Weights of a small contrastive audio-text model: encoder layers 8, encoder width 256.
Rows from block 3 of the audio encoder of a small contrastive audio-text model, named by matrix and row number. Rows with one number belong to one neuron. Each number is 128 + 24 x the weight over its row's rms, rounded and kept within 0 to 255. All counts start at 0.
After each neuron's rows are labels from the 100 clips, of 14848, where the neuron reaches its largest size: "top examples" is what is common among them. Only what is clearly more common there than usual is listed. The data: chords played on synthesised instruments.
# gate: MLP gate (encoder.blocks.3.mlp.gate.weight, 1024x256), inputs 0-127
# fc1: MLP up (encoder.blocks.3.mlp.fc1.weight, 1024x256), inputs 0-127
# fc2: MLP down (encoder.blocks.3.mlp.fc2.weight, 256x1024, transposed), outputs 0-127

gate.237 [ 91  85 132  91 109 154 132 119 123 101 141 102 148 159 145  84 167 161 128 152  94 129 175 130 122 147 136 104  96 126  85 110  76  84 129 147 123 102 151 143 122 160 130  97 141 168 155 114  70 149 162 125 137 140  98 136 118 172 112 141 116 157 144 135 101 102 139  98 100 168 157 172 157  59 120 139 113 153  96  94 142 147 137 105 121 126  99 138 148 154 122 175  92 115 113 152 119 111 126 118 166 118 135 149 103 151 160 127 123 108 149 112 114 111 128  84  95 104 124 110 111 130 115 123 129 123 149 166]
fc1.237 [153 119 146 113 123  94 119 149  95 100 142 106 130 170 136 150 115 130 108  92 128 128 143 108 121 141 114 110  98 104  93  83 107 108 137  87 124 123 138 129 149 125 124  93 109  93  95 123 135 167 152 118 139 103 111  92 144 116 107 142 149 145 108 113 167 113 151 178 156  82 113 143 153 114 185 131 122 145 167  95 172  98  87 155 121 148 100 134 110 150  70 148 135  92 130 108 149 130 111 123 100 131 147 159 123 159 121 154 188 134 107 152 114 178  89 124 108 120 111 174 145 147  92 151 114 110 125 104]
fc2.237 [158 149 160 120 170 131 101 122 139  92 164 146 175 119 140 130 149 148  98 117 134 118 111 163 112 115 119 170 103 134 116 134 157 144 140 142 117 141  62 135 130 112  88 140  76 109 144 131 134 164  93 107 118 104 129 108 172 162 178 130 129 132 130 110 121 123 101 149  75 113 102 113 154 161  88 115 128 125 155 164 132 128 119 147 143 114  97 114 132  92 122 119 142 177 122 151 123 126 179 126  97 137 121 148 143 145 121 133 104 111  84 112 180 112 119 107 145 104 109 135 118 162 132 117 117 108 119 129]
top examples: arpeggio; muffled (low-pass)

gate.567 [113 107 112 117  99 123  51 126 168 121 134 153 137 101 152  90 136 109 113 165 109 176 110  98 157  89 130 120 121 124 115  77 119 131 139 102 142 145 114 141  92 109 114 123 153 163 122 143 170 161  58 150 183 100  90 126 114 169 134 111 143 166 110 112 126 133 152 167 151  69  94 119 107 108 100 135 138 121 150 133  90 105  80  98 145 145 109 149 142 149 138 152 129 106 125 114 136 153 145 128 146 138 121 152 132 129 106 159 122 152 146 121 147 160 145 112 120 133 101  82  73  95 117 119 144 131 129 142]
fc1.567 [105  86 109 124 117 105 136 132  86 131  92 130 167 173 146 144  75 120 134  94 147 136 144 159 134 183 155  96 109  97 135 138 122 134 109 133 145  80 108 144 118 181 109 150 160 126 121 118  82 159 159 141 113 112 168 139 133 115 173 142 134 116 103 109 119 118 118 120 132 146 138 176 150 140 143 100 111 130 159  80 141 125 150 141 134 131 103 151 130 116  79 127 138 135 136 101 136 114 100 139 147 130 149 148 149 101 140 120 146 101 125 139 147 105 115 167  79 142 147 154 139 139 145 114 126 127  96 149]
fc2.567 [168  98 139 142 155 138 143 109 157 103 134 144 119 134 122 108 109 139 129 119  92 113 104 108  78 143 144 158 144 100  87 130 118 133 122 155 123 152 156 164 143  65 142 149 117 121 116 111 102 126 160 126 145 157 148 147 105 167 103 123 130 124 146 139 151 136 150 162 104 140 121 161 109 130 101 135 112 151 125 119 112 128 148 160 115  85  93 134  80 103 168 125 116 155 169 146 117 117 108 130 162 121 104 113 177 107 119 134 134 162  83 143 127 143 137 127 149 125 123 128 147 151 134 109 113 113 111 135]
top examples: arpeggio; playing: arpeggio up

gate.205 [139 187 114 149 118 115  97 102 123 123 170 142  93 107 123 137 113 139 134 147 141 115 111 103 125 113  99 148 132 114 162 139 112  96 150 119 128 127 166 126 133 152 173 109 178 101 135 160 116 135 123 150 149 124  84 114  81 109 139 116 135 156 125 111 127 161 163 109 107 135 118 103 140 123 152 146 130 150 103 151 154 114 129 118 126 133  92 109 139 116 142 112 114 151 161 130  99 124 130 138 144 147 125  82 117 138 110 155  92 141 108 154 143 177 151  99 124 149 118 169 141 104 124 108 112  92 102  93]
fc1.205 [131 154  93 113 103 111 123  55 119 102 120 139  98 114 127 128 129 145 125 185 157 116 161 138 138 109 128 170 116  78 169 177 114 106 142 129 123 139 117 136 152 163 148 143  90 120 123 150  57 131 152 124 161 138 130 129 130 111 139 135 136  98 107 144  85 176 144 134 148 145 171  95 171 140 127 127 124  86 108 128 127 107  95 140 148 136 108 120 108 132 152 152 114 103 154 157 106 115  97 140 133 154 119  92 131 132 105 135  80 109 111 162  69 155  99 177 130 176 109 157 147 113 105 105 126 113 117  77]
fc2.205 [ 98 153 137 166 124 148 186 145 130 130  86 113 162 100 134 108  98  62 106 145 150 168 132 120 148 128 142 127 153 145  76 136 144 114 105 138 118 130 140 138 139 109 143 120 147 130 136 142  93 127 139 144 109 157 116 136  92 134 145 153 137  88 135 137 134 121 133 140 145 120 155 141 106 120 146 154  99 130 182 141 103 143 121 144 148 146 150  96  82 160 174 111 161 115  96 154 114 117 172 131 123 126 138 113 117 143 105 115 134 141 166  85  53 167 128 153 172  95 102  89 116 144 142 114 102 146 110 143]
top examples: arpeggio; playing: arpeggio up; vibraphone-like

gate.423 [101 130 148  63 132 111 139 142 105 131 119 138 136 140 102 149 125 123 120 153 129 160 157 116 113 113 141 157 149 157  95 122 138 131 138 110  96 123 153 112 140 122 140  96 109 141 126 129 108 102 112 103 103 110 100 117 139 114  97 130 119 134 165  88 138 115 137 150 174 134 125 148 159 105 136 129 130 121 106 138 113 131 128  70  74 126 118 118 161 111 105 142 101 139  63 111 150 165 107 122  82 111 144  98 127 198 103 108 163  88 164 150 159 110 108  80 149 140 116 104 170  96 105  95 170 122 147 147]
fc1.423 [123  98  75 135  94 114 153 177 106 148  74 105 108 139 108 109  96 109 139 130 133 179 137  67 130 114 112 121 151 128 120 114 146 138 151 131 109 141 128  90 116 172 136 139 107 125 170 149 127 140  92 111 157 137  93 116 162 141  86 142 125 133 121 142 109 119 172 114 100 133  96 117 129 151 142 124 162 154 122 154 154 138 140  88 120  85 185 111 144 149 109 161  83 116 103 132 125 181 163 112 109  91 140 107 132 131 152 111 142 110 140 101 125 129 139 134 141  88  93 152 139 104 143 104 132 117 142 104]
fc2.423 [125 105 104 125  79 117 127  83 137  93 153  97 123 187 111 151 144  74 106 176 148 120 152 136  91 140 141 184 109 106 123 144 140 142 165 108 133 151 124 155  98 152 117 133 144 155 130 126 158 152 109 132 160 119 149 145 160 158 118 120 111 167 153 141 165  67 140 176 131 158 120  85 115 131 115 139 155 125 124 149 156  79 115 138 108 125 110 137 108 119 125 103 177 135  89 115 139 140 116  90 140 121 122  86  97 107 169  98 104 154 133 123 142 107 121 143 127 103 106 123 116 137 126 110 162 107 123 120]
top examples: arpeggio; playing: arpeggio down; mains hum

gate.385 [135 146 118 161 151 105 131 124 129 134 105 104 124 178 148 110 116  73 147 139 108  77 150 138 123 179 106 151 144 137 120 126 197 153 141 104 147 127 171 132 131 150  94 101 151 154 116 132 113 129 111 130  86 134 107 124 103 163  88 115 156 147 137 128 154 140 124 125 149 135 141 121 169 119 107  86  93 157 157 114 168 106  98 145 131 106  98 124 128 141 134 114 141 146 139 137 177 112 137  97 135 107 129 120 105 165 139  95 110 145 152  92 142 131 133 122  59 106 132 142 132 132 147 124 137  85  97 114]
fc1.385 [150 109 110 159 138 169 114 134 113  89 143 146 126 120  94 151  98 125  88 104 162 121 149 138 136 114 173  88 114 136 121 139  98 136 127 105 126 134 130  99 131 145 145 141 143 122  74 117 150 143 154 105 166 143 119 154 101 132 141 120 146 141 153 129 138 150 125 145 149  96 187 132 111 132 104 124 122 142 154 126 126 139 143 154 148 120  91 124 113 126 135 115 158 110 123 159 131 140 117 124 109 142 147 127 140 141 133 155 122 107 147 113 162 168 125  98 124 103  70 149 146 135  94 137 164  88 175 122]
fc2.385 [145 147 100 135 110 105 131 126 107  97 117  91 140 131 110 117 102 107 108 127 118 157 124 106 126 131 144 128 105 160 116 177 146 103 167 123  92 178  87  64  90 172 156 143  95 118 130 146  90 124 101  92 103 173 152 158 113 117 103 157 111 126 134 135  92 104 162 134 154 134 137 181 129 124 178 120 130 110 143 117 139 103 176 115 155 116 135 120 112 127 107 123 115 158 137 156 152 144  76 139 129 129 142 154 133 128 170 137 109 116  88 115 159 115 131 128 133 152 146 118 116 142 115 155 158 138 145 128]
top examples: arpeggio; playing: arpeggio up

gate.95 [ 95 128 148  93 144 111 147 156 156 149  74 123 127 165 132 117 124 117 119 119 175 135 111 170 103 148 157 149 110 136 115 105 189 143 134 162  83 109 121 105 122 136 147 103 103 147 110 129 126 110 152  96 141 135 121 140 133 129 140 129 152  84 115 126 141 106 132 125  90 164 115 137 133 152  85 117 123 136 123 138 155 107  97 154 146 143  92 116 165 105 158 173 108 121 117 136 137 159 125 126 115 145 109 125 147 150 114 132 104 136 137 126 159 115 171 162 106 175 125 129 170 113 158 122 147 122 137 148]
fc1.95 [122 136 127 156 111 137  92 113  90 106 101  86 127 131  93 170 147 113 132 131 177 111 160 103 109 180 165 121  92 124 101  79 133 130 131 130 157 154 140 136 146 110 131 128 147 137 144 149 138 125 141  86 140 115  95 145 127 134  67 114 116 105 127  98 146 107 119 167 148 154 128 151 122 114  88  87 128 165 110 121 157 118  79 114 126 127  94 103 178 145 144 123 113 120 122 145 181 119 131 134 141 129 149 142 104 127 132 163  74 116  82 124 147 162 121 118 116 151 107 136 133 106 143 151  89 165 103 140]
fc2.95 [149 173 116 136 139 140 134 117 132 120 119 150 153 112 144 171 133 123 112  99 153 136 101 110 108 138 105 102 159 133 117 145 181 136 159  73  99 146 191 136 114 145 118 168 132 110  95 149 145 128 119 149 148 119 171 134 133 148 136  96 125 101 147 150 145 110 145  94 147 132 157  98  84 149 130  97 163  94 103 127 163 108 137 142 141 138 158 153 113  96 120 114 158 141 149 164  92  73 162 173 153 116 123 101 122 149  95 166 122 124 133 116 106  95 133 117 124 137 152 104 136 145 162  99 111 164 111  86]
top examples: square lead; organ-like

gate.256 [143 123 121 145 102 106 123 138 176 116  88 150 150 125 118 117  78 144 138  90 147 124 155 106 140 120 151 114 124 121 122 150 120 137 117 103  77  81 100 143 131 145  94 165 134 108 118 129 112  98 101 116 133 153 109 133 127 166 107 137  80 122 104 103 108 137 169 188 102 129 137 128 106 119 128 137 138  78 115 128 124 127  92 140 122 144  90 116 150 146  97  61 132 144 120 170 144 126 129 103 119 142 109 135 129 134 110 117 179 130 135  94 203 151 152 180 154  95 107 136 143 131 140 107 115 135 131 112]
fc1.256 [ 96 103 175  96 126 133 112 150  88 127 152 132 120  94 112 151 209 102 153 129 140 124 109 112 155 127 139 191  97  95 148 130 127 119 139 171 178 139 153  95 101 130 146 112 187 125 120 137 150 146 152 152  80 100  84  95 136  97 110 111 130 117 145 103 139 100  94  90  97 135 130 143 147 162 142 127 116 151 161 148  86 136 130 105 117 128 172 141 119  87 139 134 131 123 137  96 142 122 121 123 109 124 129 142 140 137 143 116  91  96  89 155 111 127 129 103 152 109 146 118 130  97 140 101 102 141 118 149]
fc2.256 [170 150 157 179 110 139 140 132  73 138 127 141 130 179 121 180 128 102 145 146 118 113 101 178 157 111 134 137 163 179 124 178 114 158 119 159 108 115 195  83 138 137  99 106 161 117 146 145 136 101 156 148 118 149 146 133 102  94 140 141 182 152 120 107 122  84 114 106 147 144  92 154 128 139 185 148 182 117 116 143 153 116 146 127 159  91 171 170  90 113 128 119 124 149  96 101  97 106 139 137 147 115 128 147 120 120 119 150 143  74 114 103 122 126 128  85 161  72 153 118 149  95  98 125 147 106 139 135]
top examples: arpeggio; clarinet-like

gate.746 [ 99 161 119 148 148 152 143 140 196 160 123 128 130 135 126 127 121 100  96 105 120 104 109 122 102 118 112 131 112 112 163 116 132 165 135 156 107 158 112 142 108 136 156  78 159 123 140 159 136 120 107 125 148  86 126 103  76 124  90 128 135 103 126 100 166 111 122 155 144 127 131 112 126 139 105 141 123 120 133 107  92 159 123 112 105 131 106 118 129 150 122 180 115 161 128 144 145 125 124 105 133 103 104 167  96 129 134 114 134 126 145  96 141 120 128 134 128 122 157 179 143 133 124  89 155 148 126 132]
fc1.746 [112 127 115 141 122 136 143 143  60 112 126 148 156 134 115  85 153 133 132 124 120 152 134 128 125 126  75 113 115 181 112 160 139 134 102 132 141 104 143 126 156 141 113 164 122 135 139  94 126  96 165 129 131 115  95 119 121 137 148 105 144 145 117 139 118 143 136 151 135 149 168 114  93 155 170 108 123  96  83 124 122 129 120 118 155 107  75 148 125 116 153  64 105 123 139 152 113 137 118 133 112 108 163 141 136 147 151 117 118 129 144 145 115 154 167 100 155 149 101 153 155 154 146 142 153 119 122 129]
fc2.746 [131 156 139 144 130  72 107 143 104 117 147 146 138  94 122  72 120 140 136 105 121 128 125 107  85 159  72 134 126 101 110 107 147 130 107 143 137  95 178 129 143 164  95 165 130 105 102 156 153 140 147 120 138 140 129 190 113 107 146 130 129 125 116 197 122 171 111 111 159 131 147 132 143 140 162  81  85  77 135 133 139 146 127 157 116 132 124 138 113 140 117 102 129  90 119 119 139 134 116 122 115 142 148 138 133  89 164 130 106 106 123 110  98 177 154 111 125 113  84 119 168 152 157 143  67 138 145 131]
top examples: square lead; organ-like